A small image deblurring model, trained from scratch: 3.7 epochs.
Rows from block 2, named by matrix and row number. Rows with one number belong to one channel. Each number is 500 + 50 x the weight over the matrix's rms, rounded and kept within 0 to 999. All counts start at 0. Numbers have three digits each.
# convs0: first 3x3 conv (model.mid.0.convs.0.weight, 384x384x3x3), inputs 60-71, a 3x3 kernel for each
# convs1: second 3x3 conv (model.mid.0.convs.1.weight, 384x384x3x3, transposed), outputs 60-71, a 3x3 kernel for each
convs0.120:574400517569543514470497507440513558506484519543492519506557511439477452548449453455530523488485492523580513458446560474412547503519498484505471462503494428549461493518470564520557493495507485531510499627524571575504525448464542516454551619532496493611447653524513509608531533520532489456494539442479564559492509520485553517
convs0.121:520476519509376497528411493473504484494445387468532420597540513407412525542491597557501474491530524520397488476542432523501422530456511512505498495503480455570494486500492520524494541543590513470411462479491465508494515504534515507513431409508551466529480427490493464474528454500475594550516454521450499482456470461511525499
convs0.122:473517473527484547567436585386440367422519541474518489497437451480488553482476524454516491484496491448525436539510491509512507526460512491511535586493559503480580509531566569521565522560548481483520554416511522438502492504448377486445448374393471469550408512541478437546491458450532441526557504488476510540524495503518516531
convs0.123:543464501474510497584480500422501483547507378527443517457523405470531471467446543485550516502476598478477484553488526471462518593420484454491524477551439506561507452541497481513600496560524443595455540592518512517426460580446445481513472530491472490515584509405504579470472540475484531463526496436484464548585483614442482518
convs0.124:514523512500517513501518542493554478448530475536543518616476518457588432480506487501533444495563623521519510470503438473411656507526496531482574547506381463434515566535471549562548490569484497555479572444521469477462419480507539568441563479486467581516537601508536526481461491508514584578429553489491489510588577600570505493
convs0.125:537549584539547540520563484545548478460493508515546464520487474564490467474479486498496517518523415547502503472543504448540397471547503484491598491521497516519501485539544631414517529479487482487455475503526527597553504414481515528514560464544515536439541507466537533463574424572476402463532412520543508525522476381512438413
convs0.126:465535505563540523551527509507403452536570489534508521455476520438507389511510476486548538468533369429445455443503481458502525442479497515449461463453539490499539562516581411489552528489433515443526508495535565442510413463432495537526509519530507510596446536456576511498484433480457545530490524506522499561589506490517506484
convs0.127:558481489457471498483459540508466530566552456489427513547521468471508541516470532523495519445525557443486522529525480469502474487530482495468540556572439471511516488510542565497513507519596469457480543527462449425465522510459482527480520575455544563475528528525532405475534500498518489470502488557490456535503508511490562512
convs0.128:510580544451475468454454466443495505478449476514532464467473498498421429509599493467512520498498487419545520537487412556548557458579540537510525471509452494486561466521480457431436536561545478454478475535553480475524534509512535477471516385457508565418531564458602493444511481519487504536508501433431407513419344448481441505
convs0.129:459497548469591555514577537438546542457468488515479534402482581467471524540552470529394655513283563436482633496515572473512476434418521574465503458536431420427446529501512520519596527593513528565470460503521491546520489527515439391593410446454503478542462527428529492503473531568446420520451452497550499457485502425556474535
convs0.130:439461461516512538602550493458531593512594474582403598488499482567505470522480535531422625569528553524517515429532572577497496530441550518530575467553525543537559455518477532521531501516561544464521481505512556577525563589488525665554556381591429570427469510539410468483450504530455480495436405439491446415537519492569566510
convs0.131:603482546474439477421586526521520528505526556474473536483507504570451566437522530523505503422557553533524526463443449483422371506526552479512473536461512544542486544478523498479490399464502498477508510610505539498595461481546506472508499463474496458529545494435519576453400543470440520490448484507490460495495487475572488476
convs0.132:548548515559413595456492526538497384598727410556533452529448579416477574469492534539357514567549471533469543438535517497493438457457534531467454371580527487496561524521357521478526483500474533452530429503537613441506449452454470452455514611525555502494462589525484475460504560528493392505495570582495543568502508485493524463
convs0.133:460513487510505471405485490398469507490498438627462530408474505578510487516485459447420458460479471607498460426508467491498549529454516513488497513530409540473416496442511579496432550484397401516564441469485462485525479425508489557488520600523481507475456456623479611464457413550479508526488556518479529580442592591563555580
convs0.134:533471569513422508417488487476429536526463517561520522496516533557559432470490459489424518452526546466623499533450443488512519477480458398505519515523592508523399461548511483420428510459498495516468484523578459418505492492506463503535553507435498506471450472478614519451555502532545526567478525525448434476497456462523485501
convs0.135:510515499436457452528517476456484509451441488485485489426520393477539475529478497496569451471455478496467534522504506510498568531482447500430475492502474534527565519489524439449418558432445568525442517518524508484481556460486498501554528501464643514413483550494473493559504494570523548486567522499536514596540650547511550454
convs0.136:453543518470606577493493677579573473445490530480559538440528540430477559465449663526504467544301472419330489559400555516404557497448508524549512458499523504461496516531647419500547468629676445489589452473596474574539476506611485520522542438527551475515450446472425472531456460579464470541485485513474457506386450497457456427
convs0.137:450575539641465501494431503488519412543493377462477492526449389417525554510455572333518467499584454465552501438373452454523488503534430491513496509550531507608570555621521537599558596536592584539542457518545465576481517554436609542572516554673548588483385485539445409530607467499477455425462525488427425474413298318425289339
convs0.138:502634531501715602500515498541493522553543456439403428420450497508500496453543544598437572512538594485565584498417487486477500535570591465518504466439464509531532399515473505517503422472508556583509533401437546473477475455468476511501463485518533545479584684519519415535548511490538507457571555518530525594545453500482424513
convs0.139:507508477489562538536555450636551410527550374465604497514579544536507446391464460419512487407519629444467481518477498560518564452421492423384491503552477476492483444449436538540418543443503537447554497586539504437511460457484379610542459516501518431493434534397495492559539516506505529504465458507523513464527513514493574563
convs0.140:493526538479490461450414500572416384440611615469585517496374449455505499513584462512461471525527442529528517549478469469525538531497534485519466572516528433562460423374526519461595466488475495498454425585486513534384489424417608450528574585517449420500559569528437531476533564528459452432571538445476530544491491461573586475
convs0.141:505475449483480463488457555454434475525504534477567457468434502611495536548431480526483491602471523508449554503511562506565579508457447458443563593616490524533500365475499600531491537631513489486528552484394508461527512545450516447525514499543541513526546543549576568525471487558492565574484542531240123230147023128251141277
convs0.142:506433429583591490494525564545583506615563458466493489501542497490591499522528490518592446516399421513420470503415448495514500487498539489507445481476502477513488503543479496482513484526526486520419524474571586537488488574559499407421539486469509431481451537390498478528506551504611538612480391503536533507611607472485595466
convs0.143:540420507479528460501489482546467521490580532518467536537540453546446544511484532469509521446506486411416492557462513538393599455509404548575476541569460535471532455425501473433487463477456535509489491487454446596499501521493492475600508494482503464604534514612430560577493498525458490465515483465536554502538532553443500481
convs0.144:485530552435548505557572420543496442451533497458493489540514535510555584530508553523481511465459533543505496445530518454509470530456542525492485490442496474535429488490385534534510517502537519534450447461551522510493499523614576637519444535422520485573553455454524571451521515487492480479548517497510548450519563572512556480
convs0.145:520404611521544521476521548521498555602513519601574473555519446462675671553403433413436510415276549447602484393541643538582581520440467433477454553424409388490521473493514485545579525483551462416406530506436486465446527563536530484497418466493576591505470421517521381526416553546530579443527439445324335391351323450418372380
convs0.146:430463502591478479474466510468544494488586553474496576550454566492556443536420465537469436559483502457506511531569459518480459583526427434535521495539490502536525498404542543507528501530450589465508507548508535432416515503534467487526542492488457452448545440501564401494496539491470477512428458519401479551426465550473492425
convs0.147:427492471466471524518436542485419518501551521477496584491537571520498574509450495460533467488481534490539513461506560477629448566490455584548472516550496444586556497479590501502421445339519408519512430494574402466585573477508500410474418502518566578459493472475490508495485480508574496500478500526494552457548486565450547546
convs0.148:494589479500472576586489521496464464554540392514373456472529532508370518482474445415450432472523499527567554513520499511473501504540500520519475496446542439517526500532507471433516501450472524485533427496471434549471599608568535545585492571504580489495523424467462673445496505536406407600502550499508499559446435576389546581
convs0.149:605479492445552468447485550474395505472492490544484493577507533491478464455476498552569499548491516543546483495509517474547490532543485499488481497571486450584574501492460510531511485515489502555507487495537517432480512430498583450530550436495541483591534571500450533481532504493506547479499504493466460471528442430482499457
convs0.150:503394444515429444475487478443444470490445407547586521529473597565492520541461492550523549549494546565512447500518508458491502530468474449478533557517440508480540383493494501418474460465462448489498516524525549581523546520458514470431494500512476505506470422422526457517540547508468508443446493520485497432478461450442444457
convs0.151:383527479573458523456519554478495447453498497520474514436490450548478549501477520505465536458481551490484505472536500517600559404474473438542512484476474539526533487468516474473527513489528594552504523484493518479401570578462503465530436560535486520477456502560598528494512541517492532528505488518512541526509510517519523491
convs0.152:339521514503450513520457497549436425468559433449480529437438450487503495487493450503666405492636473491462505596501508590627511533471518379532570453508517495514437530473420481475588542452492414455458553508531546534526510542439491526523542629544577456586470447518526546451510559436584614427581541521548480454523484519495530497
convs0.153:540471506488412538450487481506619555472519530381540503506434508484392422469531447480451412533482555514469619539485551512468446492559440482523538469561434549500452497488483487492541499443491481552463508536533500409520528580500523470443532525525544495542540573445543436514449423543530475415518537521389450499477574476532547473
convs0.154:599558494537455523483515488490542566448497454507466512506584488525499537514488424515481558522563543354573546467570547512583507495507473562526543508584567477454490399423497428424572469490490513439488474443494446477476443442515503480418502534601516419493483515442458566570467495461422495604493519634418441452494391305479417435
convs0.155:533407483558449568488529444577469462501317612535458533670466443552520493444495561542508429527469428543466510547540418500484444465558371467461445531516492440497579518521542465761569591389587544509475556536444489437449441469503542503522462463514502529403457446411478484467499531517469447482540493483577428528534551506493531508
convs0.156:449572465509570478466495472463608530422490457477494520556369525576443553545460456507478567556539532504496544497547438511490542524602511396547533483509553520503595520449475502480479500476464554462425514444455497554479564508450543406498480523560531424422650484540555513563427313417571505538504514443505560522555471515581403441
convs0.157:542456527445554518544372454533514410477542579584443506593437528475557461457542491548507467551569558516425462485486545576465486531589529479582483519566556475557486605542513480469575513533583538399505533520454391564539473435453391497586395488561487511517452467484516500488503526463496555495465484526441517509504463447479497461
convs0.158:441493508521527523510492532546472430631465459450438551542466587492437537466480473526426498504413631551437518466477496458456514454458462514505455451426537494502551505545541507498554499537481516451524504569440487504508425502490427462541510463477609538510542490496537530536567436512488427521481484499544523516446518514550553573
convs0.159:624425595401391585510488533505525530518255515517593485437418488499449570398502492521457592483473512543502577505541429547495429493480551405496506526610472462522438511536451436367449517509549429451457416607467564555474471477432573535578565539477523510501510596465506515524508445498466578507553500467364286386411375403399427428
convs0.160:452408623534678445537621555527504614404503501392444539547561443493490501501499477543574365448460501495502401476457536479609467577477500541421586538444658498471499506501540544526512448524468583603556499623471507530449543553437513352455372398388494462581459444502438582490546605492555611504490495511523461516527502603686522559
convs0.161:502431526403517557504509504501483547466458498456503471487502523506410552458499454432454486411510561463439522472567538482477474469515488552512539521476542423494491460491500491513555498499482573537505523514464462534477489419497564497521529672524485566513497576529549545511445446470495465439471452546526481450518465546417480533
convs0.162:538441520532439476552449495476526477433506573485483409493489456510502479502537561513503543483547481476376460547482470525450498432417486461464447456499529464513503518507502524562459550527437472514421411414472492527502501478490486520445494536543497490504500465459420517420533484429500541517441493469561567581510531554495528516
convs0.163:516452505510562571465575468557503436542471485506475456483444549618505544405496587547555574495491499432470461477428554487447531481474420436478469504522539495565498502513558471556549458496535566555469537515516548505538514490402458509521532451461448549465507460512509430496453454500494428510552519496508507599446497560529444602
convs0.164:494529494532392465463519501481574557549482445552546486468520421530549461513503429448508463488415502412486536543503597500504509500461452504482519498438477432454430457432514450481503401477523448490527466457482480426516572456548511496486467497453514520466520525504498559512508504562543495578497544458569467496508534498502430462
convs0.165:505481485447413525525462405483554467544477572540468491462531472574452460517512454463534583499465514488417557469525531459499417480474460515442491534519532457486469518557437483480559501512494458489484515475496541450548521451537492426487578505505442505497532516530416407435546554477446546473519396507484484457412507427462507528
convs0.166:498561501453429555455491512484471486502478496557548500511487637408528518527489420531465424375393512496566536452486508476548510529498445455479536529515468424502467573466452476490509399436607459485551507502507452594394450543480495487471484410557560588460509517484510498481487499497604500553489477529513493553513465480488478556
convs0.167:459423524504537535546585524474577464574478424421521423440524474471541507519441498492514563518545450488501557452515521550511577435511537490553542520506500481472431467485527468490572472516510510562464495532433433494542562446409455471450525482431485558502495512481432446470465448489560487507549575424486510513489530503517543406
convs0.168:518503534518528475421414469528420567460428553572493534379406495490403500444552543552457546482424540488497526473516505472452555502525527557510496444465511432517499494461472441350527478542479548509436501615473495431451445560503412525540367440529496500507456456505474478546452591502493502539506519455462520508473462511468506484
convs0.169:525505500563473586475497449544408503513513463342562543465621411533427583446574548479455370516575576407426679514525542503523573304530714484513501620477461485459471453557514617527420664613409493434541468495549543500429460550546543423419499430457487438540428533515524510493501437412441464514418501532397475481397471479507475468
convs0.170:498498559518480487530501530542448402474594568448567507502487502507483386396484480502592480527480506403547476511486442575558474460421446519484517444445490499425544468442495497582478535463472512457498532497547505525512443417558451455563482511469519538475511462549472515405575485457477488492486512492470523484496530480468540497
convs0.171:487380475580481612544494479536453534587525462514525547572504517441519463549567496387530532190696749351524564541573473501578556556613624398526533448457444478549609438455425549595462583340446454497526454537492576484461522556561497540409460462511464513606485598518471524454464645549551649402529588420490458423567458533530495544
convs0.172:518446434567458432527513515492422542440523353486476492388394563412566399562517520490507386387557519402474476505458541477457467472424534422562492562463476506555441558453484507509477436492430527589554549497500440462421526538469482463443422529488546570429479510571531508565530556450459498540491493477426571576448511561511525586
convs0.173:556439483440437455546567476516443487429556468458476497477413520506484476457447488497493509473520580456595530523436547539527536408559503436423538509516390582541459536467466508422442518473594507582537437457455515536532523492476507499494434576417434603512505528503493513552477543531591527550498495449572480502481490422479514494
convs0.174:551520472476481462437488560527584433447544440491468475502453467482469471472458477550490453551510431571455548481460464461540492485435409508443492471545404449462456507495470543535523449594548553463529535499368531482494452592507494678720555383548487459618512616533528585648464481477539502490538463432615570490541644579456530504
convs0.175:466438501520425400558520475477453456557599531468522501476528481484510456461519486453494596518529597502425523492467466443450508503576619516472481584392467511433478446516500481465499490503528463432392545459415496544504458519545463537478570553567549609470514563512499419458470408589492511569516485463483399425424271407448355443
convs0.176:580500479565529401494485574474457488509503496490402555532402539614385472555455460523458420592308438624584197486498485541499467456466542505542485456603363588551470422498603449495572533510512481594546459513533516457521530490480494414473501464416435524561531538528507537472521424545552497440583464539540476514493496514526518457
convs0.177:508542503478467505491415507527569497557603483494507460521500484492506596385533518480458545452540560469490508471477614390564588550494529554554582516520555457395531416435491483547479480535514518595463539441526482421507553565569504590367548531499532544468451497474477502477491456495510471549495495494531574543555516535477486494
convs0.178:455490510487451483574459526448397458451447449496447445544432510522469592522570495483473465533460546488533516511480506464509533545557486507536485460489514515448529499457501483440423481448489478520533553545535497529521546546595569614542592546478465549507462595542518496515509524518530588470527535462424488510502460455606541512
convs0.179:494555539424488526417435557515417538606482539465514514552510525393444405526497431519505484425628473433471519457533476493498450469480395516559429564411574483563564503406469500546410541494496488495487474556524513468522537512482460528490431571480514496522525334583471525594474518441544543462468506446460523517473491496548587574
convs0.180:540475426510469553428559460449469464501544602506624495545591596395555497503477521545439497505566598489588546501481523563475522501466527516511500460491487470530540572512503533530514445454494509522546516545434520524507541534578559505541584510570550563530547549504470500518476519498465508502504519537523517457501531522494490462
convs1.120:502536465543477451540553491571428472392569471551495602492497517570571486462465529552525508505490481511567431435433533507493550532482536532506498467450473477471461595547600442442271502498542562467547501505544462469492452386484546501499438549442579520546512556615451411537474431483510602531470482466488399517490497480442483431
convs1.121:509513461485566520501620545430441504596486577534521524461517524539542490482509379409613464498473529568507457423547501484437477411479500490449513524466463499509526341374445573510531411555555638564544479521518568468465553518513480566527381536525532499520460535486446548488463529537445452588453535458432433467420419429425486559
convs1.122:422505464460457502471530454521441490392376594525516493512546504561469501538539531507475543398559444475466449524531514423471512470496485464524499467546505378573563413553399593552451540473436520566540538590541507577599521557495515510561551521514441554539498497520444479485501528419472478447610585475500436429459424495518466498
convs1.123:428538451520457583575490431502473478427505481488462493504502525535427509563485532498460498457468468545422542532491482446503475541517463462477484538462506525531466545434579472515431445496586512474579421491535562409549524415545388548462474496516487479477619496523501495435472568492537442512556420511432491498581474475431488554
convs1.124:558540535471495491533508414521538479490535506531423474520462503573543534500403472468484433492500511544534430499477539414523573538544395489515518541578487418477387505451508497589591511428411453472486452518421573488513449649508573422399514476495458522564532456481477449535521465525416408543567555555546559513437537464438464556
convs1.125:477460503498479537494509505563496422504527456386496438561489504545522499501503524561461521515404567483460566518486447518419570563534490559446484489463503416531522539547594468570484538503504405414423446436473456520517499346437546501443539603479563492438465537411476445537483479513502532514485539464565501460515440495470466509
convs1.126:464466392549589436462463580575510543465570500543465427499465569552519533451511547409483537549503499519483476527438479506474484461421570451497485464615525475641579594512554495519453378498390503553489464493538441504473427597499530386585606570685455565463483517573430492549496462499471504555479506548534574511487589543503584524
convs1.127:450525476555556529491538552502499510528527481457541388506523468449490520494487499597446518494460504468498563540493474499541467523496538608520565613479451465495470423455488562506559468581561483513519471423481513563538579465496560566441423423457454543462489470490511346510505505511550501500483480520435475489467524516568473479
convs1.128:484501442483447579530445476416463477460574461508569567468479502588575546586527483551469518534544450461430512484536423471456534507441492401523513447511467443550456447443511498616514461456459543510588530481561565517487563624495507557444491535579502438521512593572538461499510549567480465460535525559586505428419436404501403452
convs1.129:488489516524417450463536485538491503533473572484500548562475545462521468595463477357508467448646562312630616465562506570466572437475494543528489593579590416546411555556471483463528528511554523550495444374477512512446576527552481478532467432457495474501535479432436531452419542592400506551410509458388504576483345494527485506
convs1.130:445544530516564592541527444470485506484459464521473519446463518489556485569422530585576477486496541559488576461539483534526522471532532424510450470478567424467506457465563441404345559521575553490433515498469496511407378595419424410433592394519511541500511487514519395506525548459510577533519502556500408451528516457531497423
convs1.131:533447505501522488531515476461469494438491471499463537480489485454514482499534531463470518528509549433525436491471489577537491519581512542522432455518523552429467551497453574534552494556468385406447496446535453534455601518447421521397384503516449462491521494498530559542482488572431495645441483524556466491463499505481432541
convs1.132:486493524582449510522486485527529545510557452437537556519577487494441480510526507422498426534599459481567544451478469543456500529603391556515438534518539487438556602383386453516492520560541475465384489444460495501418492407590463678540472578451446532411515411530523411567434519467429470488481542533498431406537561496552458473
convs1.133:545491463432448490484434499488563477522452530489601542467474526461561499529506560524499483479574519425527436593493470467511527496509481535509509579471550515535509507541455498455407486529539440474440509496528433415618541445478528452456359473549462391480472486480501533437471513568543503551515590525503419458469435623413510466
convs1.134:536552437499410417484525430395508514496513460399479535457476457397453527528502504507508438556379473496499434572499436480430390556560471555462587434520454548479556429465432437496567424333610472525485477407427430484461533528409527526590431551647469468452496526488467506540479467480437458464445454465500497540521524494516566488
convs1.135:472511508574507509606526504503422579492522543461514490562562409523577493473490490485548532511494461444480519516556517426476535430537476441546443562459475437552478627549611595561564415491426543502459542470513528433516512493438416556499523494467438523498479555534531530457558539458484468505451535493521499480498366428468499449
convs1.136:473534530495455510475487443443494565436512548528457486488511533499489557519439585614597534536584467567503565455532579557630469529555517495541508484457471513413476374498489572523586376512493483362524471522476418559546450472482460472465402509534486446575576566506452514453477503480543492504444543491592573547471562503406613493
convs1.137:486491463539576462491498507409505450543501521643506531559451462458449426483406501490453438561462484501513584473569518477423474599550421430410486465489520532588527477390473535550543469458425499467536461571576487562591505577480519519504574493534464586533557522598468490562470484517535548511545491460314408391331297400497405510
convs1.138:495486516500524563411452495546551457554475479532536518454537503488569476568490514503446484432475532486464418408480489424503437536600484534509504591468598457491568494472447516469530524492488520473367545597533475492448509563523494462545533600531497522581482472521392491394562506530600589533540593508596532463446424405402506484
convs1.139:624448508413592675396508463524452548516492463555470404482466479497518395523472531588577535543417515472477561532534466416493478464593560534531467446560549464500459423439385548488532561480518507547495513418423456492527531433465540495517459529491462495556493604534537556515596546533537555526490512398524420431533546463439441459
convs1.140:481529430481550483541479490580431484469487600493506423550361487504534544452491527532478520484548521496469479470581585570583493505450507573437621492439477464470543559463587467562454438454487358396465460440433515596515550617522417598454466482565510407466566542455539535467462312416516517508393427462566590534498523472460436432
convs1.141:488543497580606588514512503550426572452421513498525488525591536560480515507520520509534449476522465440535424558550558489482479526501472506494527512495395494457482411499460406592488566576628547573428525504459424449499401590408503542485564455540501409574477588548480525558514386532513506525429427488375365354208202234329280299
convs1.142:512471448520460436483531481525523547527504545540452462458528515441505490468465464472543489461479429546518496492378547487551544508515515475508468399501432475465506465362464500530582584468587591465393431491505517472508507593604503611543390400422495470518546450545481545467465500471384552473525460432474455549503430405480407518
convs1.143:502473474563472499436444476490496588407550468488448422475469573572473532516533428509546529512497561508494429519486496451508500580518490448577475547475418508450514477450536497484496491515463477485496481501489427536552475511444463497520497427501547498541467496515428530495475504508476525488476520494473505547458473447491471443
convs1.144:508487444484485516476526543553623506455578518546461536487483541509433491481488442476552523527483477502539532406410445556483470420504518605388525532559438500472481526550503508392430558486586522517594440601519469543503486554484470384439469523509502447533452469523451438454517563547413640532522441551521491538458464545463496519
convs1.145:477484522448422517471540452487561485554475449540505488509609518493608555500535502413501458476518515511534503523540628470523544472634550567504462598604457529461515595425495479539474545500523513607487582586601486485541574495494586474464457487501587506457521413522401490477471501499485545594530558548463511493490443484426394505
convs1.146:412601494496538474483537500485571482441480463436529590536505527545469529470467450437454555519513392508536442482490479499545542474527501465519469474453553464475550539473579401435453418471416570507519560480511484495440516534482468567531388564549564485420533652570446502549478580577476513492480508543558559506490561508571428505
convs1.147:482460396500589528495452547421459448391436547475594514524464468426581492549461458450493481516549598461484535525441486563480418578463506499463551509437557542524514533568561498526499426539395402537554479504510476463534440447453519555524617511457649518553551460533449495396462473531534548495620577493457521509501508512591509547
convs1.148:582424529478463539460480517553542488504500471488517545535553546484515449476466469472453435598506414514457560484538549630448498556485539557463511468598491472432504469497480518460506610490487541503545535583637576588595454461550436488594570448443457486520435518467519409448412524509450466573610555532503444551517533649454467518
convs1.149:436467518497451534495486414553543472480482485505525420522521532483554550549502459521495505427561555408509469600459464534494466582476508446432546502495548483535516551453436564505554448420450517529496467549506513480472529489429423622452486503387483522507532515482482453459484525510503501435491499396488547511593477519536484534
convs1.150:568557480528435468491493537496470484529509554506502511570488492507473507518571454470540549481505569479519504521466441530540486541443495484475526566461500548479490557452535491550499499328633413435401425460513471470425397478514533510533502433538410544489550497562496485566466555529496480491441424390529503539440403488408555505
convs1.151:476506577447521470548481538518518397459588473600446534507443549491473483492551491529546461499540547505522474511414541446457556492441513470541526515484565580473468528538548577463466491517508558520550565577509524490516568384527494510429552511422450465486512492553512430584521461501514480526505539497486396538533472535492453441
convs1.152:467491505468557522546463538394561502548524478468490528602532506488551554449585495561454539565279457623174496513434491504418490597477511508525507556560400453452482576536451472488514429580506518523454478553515541498445489482442560492526457568541501536471401482541426566551499353433523384479515447413454418453428520492452571478
convs1.153:475493559505453501519521479486496550442500604531394502492414492505529493488505502421488533515549431469579530506497537491470530527426561527469510524447498457482580507514554454414462433476507549617564455540534472490481615531508517532509500387511517553485591530461507544555490472462509553479512609519559539415499493514524516491
convs1.154:488441481425453402542458414513502538424500529465473542518543529451501548541399538455522464611385579467440516454497490394471470418484530424492437395397487449472476500555533451534464522551571544562516427479584518471518490505564537506636443636555464387521632427435570538483431504495441454559453477467450406541463343426535473462
convs1.155:488479625493623547420580461509402502492632552511447507493471509418528454446480466534614578458566461514501518503463547541435514474494436427533482533479440547559434507591394312336481597615468467442450543513434490538560442446647497472458529410555483531515501428498538551374459467512502532480536523460459366595504475545578534444
convs1.156:477483535447521504480475515494467569620529491535534510500512490482594480542509483573467500547480496554455486467505498448551496483491415469450519452520533467383501489547557519416481553485437518459504447493495591582529550436523550541448504427437419506490515417466515401427553488549568491538567515569570520508613611537554523524
convs1.157:434429481482479555500439444500621452459497520540543503482484532551459504493474407592519455484496482502484563502453483487533490505575442522428578527419478521401435484550492475557548512483417465479523449487470485543523480463485409401508573549453485468452502426566538491555491546464439500512413454481524492463511511433509520481
convs1.158:483415596492490523545490493488577562561486435577465377479535546450463509447434438489495574470594433608481512593537531496539476504455507485518502563504490564469459537505515484503473464378464456531466555471482544494434482549557496489572558473592469484496411592584579564506480538572462604496493498440482396474528579498579471452
convs1.159:444505481516427621591429471456513534514508513396504515524523544483466598481610563482530468431600411547539538550548504624417500578523529452531539475413421522506505494470511561461507529397480520538523572464454553474521492511492430522412510605511551418459461460477479477443512524504524468503473489563492466497433317430418335438
convs1.160:457530459473477524557485501518482554582463594445560559465491469472437537514610532520531505509547486568522489527483483501499443540507569496479499416541480420439459551547530500407512464492478490498481499457532497494525559506530458502475518491396556489501458488480460536518576549621485502597485500519547476503512561490563570586
convs1.161:453551446520493496504477521534521548486526587487498556548465555502548593532477515497523469462520524603489545510470524566438497536589544527483535484485531492544454649565478555566488530594536503478493545398523482476455500448527403512450470654554574474522475497473472481490538515463620525571575583540482476548500399477454512502
convs1.162:484479448501585474474530496461488478447494458551528452479474489491445522598546582448497597513483558468430626470527511491460470471525533489439533484557491486467529566547525490392515502427526401504561511532531626578477458529574532506603474541467486533556493503488530518519535537589440471543500524535526512497419411533414454416
convs1.163:416470497524540536538527521595490495572589469587361444533532548423506426478602537473478525454495477423438507458504511483554453443555526432489498446464537493448492560535467582528520419557515541557492454497507463451495380478433458451511508516562473527463415543447545500530530546542535553549450470489462544519493507596415538615
convs1.164:465501499518542433472494508459497464559583496502478530487485402457498553485501548518466508546500541504493460479518509424443530519471491512526537496511518522514586564466569408503509493499496418601515500530521496533508541421631550578496449624436612490541459594510545434484510505516464451574455547491435488434497522512534516495
convs1.165:564520487453521487590462455463448514346430488555417526587429530500522446498549440444549507509536550501498523560478465545532567504479514547541540513513505522584504453528456331417522531432510491444462554544486431473478365515466533538645469537632514503516459448447507400547514497519564468516559493487489524504640476592509533517
convs1.166:550532529478512482523512509539506472543537419593498481452519535451490530375528520545493563614465496496526520514543539494465525462507440550458525483474446450480559428532455423510437473613528420455468524557417566493507381539390459524515578413532445480388470528609437440504555402504477435441470477520469532461433560525488519507
convs1.167:464526517484584497502539564498455574568510500543475624464531506441422475538482508426493503495534479480478537442578522436614484485444538609505488492561467516481510538494536550468457549472429496466543536512458497490438526440472500475536582648453550468543556497465590386632517369503470440458531479497509491472473481491536552510
convs1.168:482528516500499556478425444544387479421619571463570446510455479472570525531495441500500482478538455486548588513488498430525492491456509458500538495492487565470490556460544453586527495491411489495556491455479475474498430492620507526547632346551496537470497537554517562447591457454508489434435376534544496573583408471551395471
convs1.169:533536534516533486494517496510486513428568485543582570517497526467586521541563481292548498465450609570477446413463558484527530535462419424426459531489457449449465568540374517486438513491551473463472472463503549521375528498478431460542538461536456581453445494532500485471433478424447515461547517527477522537512472604522444486
convs1.170:603552521431520507443509473522538550417460522527430466459583540484463448484533590624478529410615471480494530604557561519481466527580530469550444456575542502489551475464437494511554422639526535481497454423440514564438444545524522480562417515463524511562522471593481434471483481519548539550486575543485473491515427556495566503
convs1.171:518464528410561563542505474516465522451467516442465532463473501460527495556468489452575500307321629433492517435413488525479501481478517533403486595442525430524601419479520619529506561467564477502501538496512530487515506438508504489502431561541515497534408529548534428551490407476505386444491615501502533469415664534512537526
convs1.172:464424532445457517549470500592565492541479552538612518488467495569429503501496585492491504540377531599515525499534552486524426524555490626472539556592463539509501537520440519546481569529549418510531432552460503502476447418508579541499526418457508522523415471450554504506596550557489530452542518593492383413421504502496471488
convs1.173:561473547531486519555519466566467500587352575548432561501529472568518539520613484605457576456515528408468462520498458529525480538549424501420411512475446550446625375501463594545547430524471529579425505589545520496516659470593555523500524460434474495430496434470544491591517434495510560531452398465496528501527488545547507371
convs1.174:476556515554512545512500449549525518504465559496411604504504534440494495518485515389442535587498518628468486514449557536533564544482587554532478495559481477397380480416526598523409539544551505476473546458534462460434518584507270365463376495482493548529516348477443497522452508412456517463512490416488543568427420536577547446
convs1.175:486502494548401444542464391494514576483453448513424568572474522505490460512470492541573500492562588557498595545539475513495524591514482575511474527502459533489454523364486445511477526470391540531563555649577585569536442531486577472501395381508534516570446510366535490513544519681403477469469498549422550491407546462484488412
convs1.176:518373474498523535429437473449535535474402411411584543516501462532589449449559437645559319659607328537484554487561576449500399553447557569443486539461581450471539524491537452502521498564583522482543519498494512488589541516537483517602497491441462440533541518483465557474443444341534429412537479401514450521575623566511504522
convs1.177:489516495537482496574460462489508555558400476533543498448515639490488456459479519602488480497558447566495547509553461494499487454464463517605541518455465488494413506535597547531417496493414509492492467581495530405518477477443724490569516469493511516562453385581520499501505501482506516519517515501512518517490557545424473574
convs1.178:554485474436516505396545517528472509516548528527573527472419434565515480504547590548463517523451487560470517458574497466442449491368462478476399478393362528542511435461544410519452574475515591559554554540486454448559508500470498483476494424586526570469527540480481473537581473501504345518595480512546422536542431527536498490
convs1.179:501553460436559484496502478554513474469583482533495522478520471525499548459470569350450526489451559588553459481493477501499466557489478480512419443517406447479442524456474458502569523530542508524578618490480526405523482340622509373637397631486418483460471633468463521493512469524502454426472511453530488459521523442429499538
convs1.180:468495543458528441510499447519440513523407413510459510464525558460446545521432450463376500388507546456552545461537529444506549500488492481437517553478484460428477580549485460471524577555450511529523561400443463505533549538535497629438406467479600494516499502501507578488449488502445467479500523475444525502506437416474470422